{"beta1": 0.9, "adamw_lr_other_params": 0.0026, "grad_clip": 1.0, "steps": 3300}
Rows from block 8 of the audio encoder of a small contrastive audio-text model, named by matrix and row number. Rows with one number belong to one channel. Each number is 128 + 32 x the weight over its row's rms, rounded and kept within 0 to 255. All counts start at 0. Numbers have three digits each. After the name is the row's rms in percent of the matrix's.
After each channel's rows are labels from the 100 clips, of 14976, where the channel reaches its highest value: "top examples" is what is common among them. Only what is clearly more common there than usual is listed. The data: synthesised sound scenes: up to three everyday sounds over a background. In brackets: how many of the 100.
# conv1: bottleneck pointwise conv (encoder.blocks.8.conv1.weight, 64x208x1x1), inputs 0-207
# conv2: growth 3x3 conv (encoder.blocks.8.conv2.weight, 16x64x3x3, transposed), outputs 0-15, a 3x3 kernel for each

conv1.3 101:124113134103096085231092151148135159074118107166102124168118116098174162196170152158131089123096166093121048140146089067126149095096113135132088114150170126113181128119107090136201156131134185130095124179208102123070108174090142109106158161233090141109131113181130167161168176142090144142123115127175147147114156116077130167086106106128138158097094126149144163135141122148158174141112105098139228127104145107103152153204162144105165118100134123128133088140124165118142157106165117154090125137167120087120095083113094132164140117134106156117126158137089138077116130128112129121087131109096085180127129074134201156159170119170
conv2.3 116:085119155089164107198111153115137194117083045104179148121118134110114105122151124116170133106101158130110115199149140127114118130143098130139098128121117111116144178183091105111194085091086158139131119184111128112101027108255181057099149136093167149123119104128149112121111134143108137147117131133125123117131120113142127117113159130159128116157134128142074094067203071079160152127127133165113108140116152152101146062137138141098186
top examples: wind (26)

conv1.50 084:159128107141124166134111100147112105166107140102140185102121195128107122087121169103130128136192204087106127143106124115085075132148116127119131144171112106161176124141170190151122142137155115118119108116144155102124147102124146120166112174130113178178097107144147120159143139136136107100128158136233134153161135122151139152207183136167081127147123090159152155188118219120091160130119148079146118085143127112156081139108139145119082147118104144070129031203173170193161171104145128121150135126105114137140238137141114104083141158121129090107138140147169095145153119130195101166213138156129079155130167090119133058119117131171
conv2.50 081:177141086188129125088151068099108164153158129152127046132123122143113122106145165123131119101149130156124132084132134097144175175120124154126127109147124117128173111147163056157135231110056163121126119130107138128118081083158114147071165205099098113153143153124162115126108156142137151101081117153107148093132136109116139145115138124149166153125125098179252085066108104162100141158114131104130124134128131133083133168139090038185086
top examples: frog croaking (28); crickets (26); creak (25)

conv1.54 098:137153135179138180178117157158146101171115130134147170120151104126130111154119160110130137068074111153138052144110122094101094116054135119173130095092165121125083155100120149147098131097183116085154152089164150221145113152138168153096158135161100144144111096110166139115148105142114154098123127088115171110098156121076145123155137150095100161132129132168100183122135153121134095122066111100161170018128168106138103124085102120114191142120075117061101227116133181146108110149150234085111146095145134065131145171145112119165183127143114117143098119085102165156123106131180111139134207079169103121138122125126193112100149139141
conv2.54 097:118070135153125097155167094130106133131114092165121133156108115150110117118130113140120149095132126126143116050117153164099139127113147130123146121143111146123128067163157152094160208092072110174120112125126105145136046074189255087141171097165100174134099140162094117175138126129124106127134132097102149123139159149105132151099129130131096147110128158091133103086235129155079166132125137151122138120108142171059097064174083182132174
top examples: ball bouncing (25)

conv1.13 126:127144152098125115086144154169101149104135134113173114133079137099163123146149151088081104112113115149154135131188149135114129151083112117076127098060112176150154148170036079140168142152139195122093139140130128148103118195112177100063105075165057163140173101105102128109119117128098109128144122103145176091110108119146142145099147153104125109134118154108106091109115047150037115145160129127103162151158162152096156130086204132192076147119164115132169069113159117189120123150124091100140139134110143139100062108094084149099153122132127160118127118084098144205118066173110145106076182079069146103137095073127084168121128147064
conv2.13 134:061113070152099187119118132141134068126112102073179220107141182166119086130106112132104148131109148114119142140120102153131095163135141126115121148145120140126139199180133070078071125134159146162117076146125107174091157052124166096075040153193161133109145119125162141128112138178128115135114131099158091114160125120141124157153152111152129136120121106072067150129241097100070149130105108144128144133132131148139160111136158118177083
top examples: reverberation (67); text has "room" (67); text has "reverberant" (67)

conv1.51 103:121104167110109086147101162149133135241139141163118122091123114128161112148118157120125139153102064147188097118120118116142116079114156083109130088094188152136147081077129158145058159086106186130147109128114121088129145138096167109189151104111123071153109151107153051107117126137154128113150132143092127022110123153107129127078106102105188139135170143112132120130155141185186173155082111196058159095128140163140064127126143122161155169066186110167130173118130119085137183123102090107112108135097149113130129124119143091161117134152141135126126071086135133164116121136114123108076119137071108088079034096128094193116098073146
conv2.51 102:047101178226149093056110162080052137100111223130151078142105127158110148169084145126120147139103126139153115144133094147095097148134170140120109134142119127147132133105076087148145184135180098121131094126134110182100147103118057155175092090180206166119120091156146123131094136166114098159135102133173123144140141112141129129152161123135088147124130094149052162166133072129178129145128111117122131129152134095152142107090200172145135
top examples: footsteps (30)

conv1.35 066:128170107140151145104115143119106125091136128146118120112089134152142148170183194091120080138095139097130127135141091116091081118092091186177134173116121099197134155068165131136131112102138105174139105111199188130161155142157112132149107103099107138194182051151171055134152117152153110122138084072117162059149100116127160151140179142090161108155090158102115110108125200148114144106147080143155108117118145082140098103148187052114091074098118087131127114148117121164120192155106142158155068155131112136168120122099122133101117124176103133116111152176113070113104113120136128134167061120029077177074160078116166132093070127107
conv2.35 070:165127096137088143179130059091134131175099138154108094145066166110151143137118137115184151119117119123101123145158155146133119103131162144189087146134109111108125125108181077133087161140120179070082222094106167132114026154153082167141145127113125150136142143120119092123108095199080141139156148113109155087179145117133101117103121156133131137154152084182225061140065092138155115150176083133136103102104120135130133192118128114162104
top examples: electric buzz (33)

conv1.39 074:158095125079111124102130178131132149105158139087113180141101144136131092127126147071122146167126190123182127145169129114133193152174122082158133123098120124084096093128141148123100141108093152108171145134103153145112123118116118143130112188076173139077130157162132075103078060077126111158159178154092133124121079174130149129034144077084124074105152126168151177158147124130146141124078181146141165086189148108192134159168116157118149169150151141172173216083081156135177125148090146182117116166153105125141159082155139109156165116179110139139182105104129117150170087179131155071119129117205175111096116182133158089121102080109
conv2.39 065:053168069229140125092157062120105123197142149171083118137102138095142122188104134098134134129145137127135107135078123137151139115153122143147110120139130120113126126091139157176065086082227133184118089142093151119151112110127042108185238127128119120129143117156121135120072111163108128160149118132116108136140139149104093139129099125119149162120114135141155216152084107099166090136129081138137149138126091092154158086109131189102133
top examples: electric buzz (27)

conv1.25 138:053114133135087089140084115121108138072166144115088085113148053117162120147152080122120079153118158057114096183110124173154161109089083079118113138242105102128122120127097092139156193150116087123063106132198135141119229137126161146095180096151136074130131131191133109142112162117125103163168086115147143107116134111100084087134080119112135109101138121109183101091123107140165177110137090085132086113142111124130132148168179116096172131165150149131093095147119114092125136085147132126130121118122138135117056131079175114148123101129141110098093125138165126133103122121094084096145057129089102139137107059166225164139160116177
conv2.25 143:129141142071171120129068150128140233168128069092117111131107112107139137135147106111113112150127125117152129134134110151119131127169108121122123147118128142137140143123110251178108036062119138148100158106115106098153017112255099165086153116103144138097131107133138147134124145119130141103123122149138126126130112123137122123107112134111127113183140128141129068209059174091218147123116120131115126136107140121106151139137111134115128
top examples: phone ringing (26)

conv1.38 092:135063157098115100112068113121167122128146129162096140099161137133162113119068085149126087063183154084136108131142117159144223154109147086069116128171105143155119175157090106117106172093156151103133118187136092135147167105131119127101143169059128078064104127119123118121191112112078146097141127078138127174135168121114088138176110079072138142146139134113159148169116127105066104165180081071102125106128183112126150132119111117136154201118168177156157132118137092090155155119198091164155054090143128180131103105131132091172167068116117142095165114148123169130107147125136142092119088093131179112134117107210150138149158083199
conv2.38 070:072134192108128079177105112143132166150124082064163156124184088108145129108140102129109151135087106140124179180085107124115110133161135110118136136111127145138134119133065202199166036096171130157137120136121093156123128119188082126091170165123149097121140108126113148148161176131098129118144110144132146153125135095128111116163105110113114100098127131114015158131104212094233169139101142127134103131142149128158159116086120164118060
top examples: hammering (39)

conv1.18 078:126127145124142152094130109122121065160133110087093098109145151104111153093184127106134093156132175192139174134136150093118118192131160116154129192126142153168149119087108135152179153169113084137132105085117152107189106071114135156129137119167179194139178157197125067132117100092110153150116061137131138124152128094121166152102152179070096151122118116107100125129144188114107133131151107143128156212108196102119144151155129113138152084124159083144166117191129110134122108165086120088108078131119160144142121071163130139109188101199079121120109147147089075210174076145180113108077091156066167163089090115103074106100076102129
conv2.18 081:138113151090169152094129069103167089168140119122100105110088149123132147147113133144143115152133127142143161140174100149123132178121130181120104135110108142132120184068173111146092148133166165128122171104087131138129132198088082136163162004119078172154167125127130095121117181108119151124121132136119123099153142130167093138101180103165144097170129097182228016130098155107089153149134130141120158144125088096171127170096148124067091
top examples: crickets (38)

conv1.28 129:081163190091102116107171120149130100202111163157131133099115099123063132099108187137155116141127142165052147109190146101137115133161167152190197188054071195149130107164189160088117176114101142142152145102111126058124125093094134161110068105065128099134188105127138097082128139173083113124116190132099132147142113148148131103183120136120120113151149114174151108052101131110119130105095094144066172167090135130075106075117168104073113113147184121121138085138101097121131109114094118080172110127115123132109135151125119172131092115125124150155185146132153117092111147114069140187084091148100149114083101124091075141166170140117
conv2.28 126:174095122091091118149163101143125086079120162160123175128131120153152125136076138150149122126124112089137138167108132081122106176168125105127120162137126097106115110121104099122085176184177108135161113148126170098077223144060020145190068114179125137127145126107139113118106136186095129141111121119125122137130140138163112104156121141090115153180130117088196172217136085035189092145131112118142118121110108157152153136115155073161123
top examples: reverberation (64); text has "room" (64); text has "reverberant" (64); clipping (27)

conv1.1 088:134061133141158174119120174129149149132125143111110173155155152108109140139185111119172147098118151149208149143117152118150134100114161116141116134122214098123155107151122153117179161138170182117050204145081133122171134139082085123143091173152107171118139090156123104113094151097025116137119116179114099113097134095083148158114149147069100103117173091126125138190170110132102062148131146155050145164131153088156126156121110124161173111113175116167123163097155129118131125161118115170131100127142114097192172077168083070166146102099157159109159166105154108127166082096098158126133141178115223103098103096097128090143087123193
conv2.1 061:181154203078143168072092144120185112128141163099064166134107147076128161119161129119146130151152122155108124128146165163153141141106130125141126142117111112131168204085162109131092135189102108108131108122105145156123178236066133135185102078151110147134168158118156136116149115089098110146157186135108131098137158111144111143159141087174125113130102124086255171108121154172055128106115143161116122134093144125119157102078162127110157
top examples: thin (high-pass) (33)

conv1.45 072:193113127198103115115165108124161146110126074137130146138070173085115136154198064141083113143128112127152098164102161105126125078125137137107121091141189125128118131125114108084141131185116211115099150139123137177127179155121090119105137135162125131174122098145113120129101172118100140176175076226191153048112155065127143098085151108114104168133101102131145141163173104152111128138123085127114124125163149133161142133140171153159134145104168037166097159103156150076116113107128088088097171130151164077144119132133082138211177128084166057089131121079117145120137073140126139070158135169098148085157140061131142175146099123110
conv2.45 079:109106242126208131096035109108136176123116133132135131129141126146107117103106148136123129137154137133127110146127124089148139131121112103108160123124155114115134184197080093063175153120114121158101117114139163109107100133175212122027119116183117145112141125110117131143156152065122132126149145137100117141142110130098094145119126117174135130116147111106174103176107134214021175114094164155113138111133129130125129095172109140073203
top examples: mooing (26)

conv1.8 119:128167145068117141167118112221117127123106065095102127161111140158086174133083140184131096118126091186179065112120074118165106111082140137164207096154176144083115138100179140111148126155094094121100164086101092078226166172110153168123208116104064154151097152118118120143112104171122145115087095037100139118142115122198112204140071064108188114131127142090098170134160105133118085113136131138163111081139146121110090110125159147115070161184141113099176094121138105093105087184135116109152093152112138164115087140136135154131109122117131124154129114085145124103090115131077142128142133106110158145125145099107098160165141137082
conv2.8 129:255170217097124125124061084108139146086134154108126173085142140145135129123139115122142137111126122114095093164153137068104106120099126131124127134140155104113130162092158096043082167240182136141125132119144108131104174134076082111210027159217127122111071136138113105128109118111125141110155116114140096132104130140092106115099096126119141126114129148114162125135112122139197114147127124114123122119122125132088098125160122137103113
top examples: clipping (27); text has "clipped" (27); whistle (25)

conv1.57 128:120124146124118103093139169185129094181202108115128122143108136127163102139128109070166156138099135111133094164116101163123142196093156138056101161055120185147168107141138150105125128187123121129114100183120126103165181124135089140138127147100129129131110091103103058153138108126147112182134086169124144080127151116104175059089124120096154181132141118150112132196080141183141106129082051147071118180102081171158125097146138138202073191088136132164104103128122106143133184120116080147117112139151114133146106151128173108152153090157137055115170139142142108158123126155143122143091093190105168094193132148064114069161069162077
conv2.57 132:050145185174192109103067099125151075083185149139154121153141137092112124140130102140145136141112109135114129128118123159149113108140105123142145135115122121128109131066169080139110119214134151084127115146164116114141210135005098160140056178176141122122129116123132121163154105101122125149127129137145150128123120127124125142153126101115129168142133145159112099255049138067128160142123107119129135117129134099124155143127201120155064
top examples: clipping (32); text has "clipped" (32)

conv1.46 095:126093111092119113147112170137150140102104158133125142153195155183065107147147132154184126126140165098085165148103120152107114166177192138142105120088107138106109136159141174137152171100119135079164167150113152189135119123138134142183083147122136101108136144113150138137090087110162120136088157145196105142176149104108149154085179088196112109146122096120107131123109098122154067121119200135172105153138130064209167128132187128126102119117061137131208104152085115135135163101126121149158088122125132084166195088169126120120180117125106112138148122055124118149131109196164133131137115157249103090096150219102141086097093131160
conv2.46 087:172115088101098113132143155104085069173160109176139118084115103145123094119153204095150097135120127152150121060136138118153180124160092105150144129118114132137096034189176082179163185046082092139175108125142124081174121095089111168162204199067120120128109153140122123140139114117186132116130108138141140122096116135134116149107121138076152138121143163171119106119119206151152061108124136108148146159149101055140156125101118151115131
top examples: crickets (30)

conv1.62 076:125083099187112117104086169139167152146143132111101123137183144175095107170142174161126083116139162080158092111099115090110120145115094183157076097145111148122140156113158136155141155096138135134163102125135159102147159184116074125126105181096110103171138107060137088173116155153126129084181173081079109105174122178120124125142095105140147083152092141113123120146096099168171134119120156146169058150152084116207112137192159089098127089119161104146146150188101155165133169077170049207131137161105123125177167153162085126165171115099162182119113105061107102121192123147162144163136162096165112054136117107098150142143104131192
conv2.62 072:107097206173102063136135136065154186146106158141142124133126052150176146119132153145091152121125141095150141140093148116150112094094172147143135122127138101096132121096197126114090136118123146048091118111198168154136037211114127146099188089087132111122152136105117149124161069109139116137167145100158146136130112107110140100149086135129121164123145108202162102111031118172199120101151148116143134107117144119054139122142167154127111
top examples: frog croaking (32)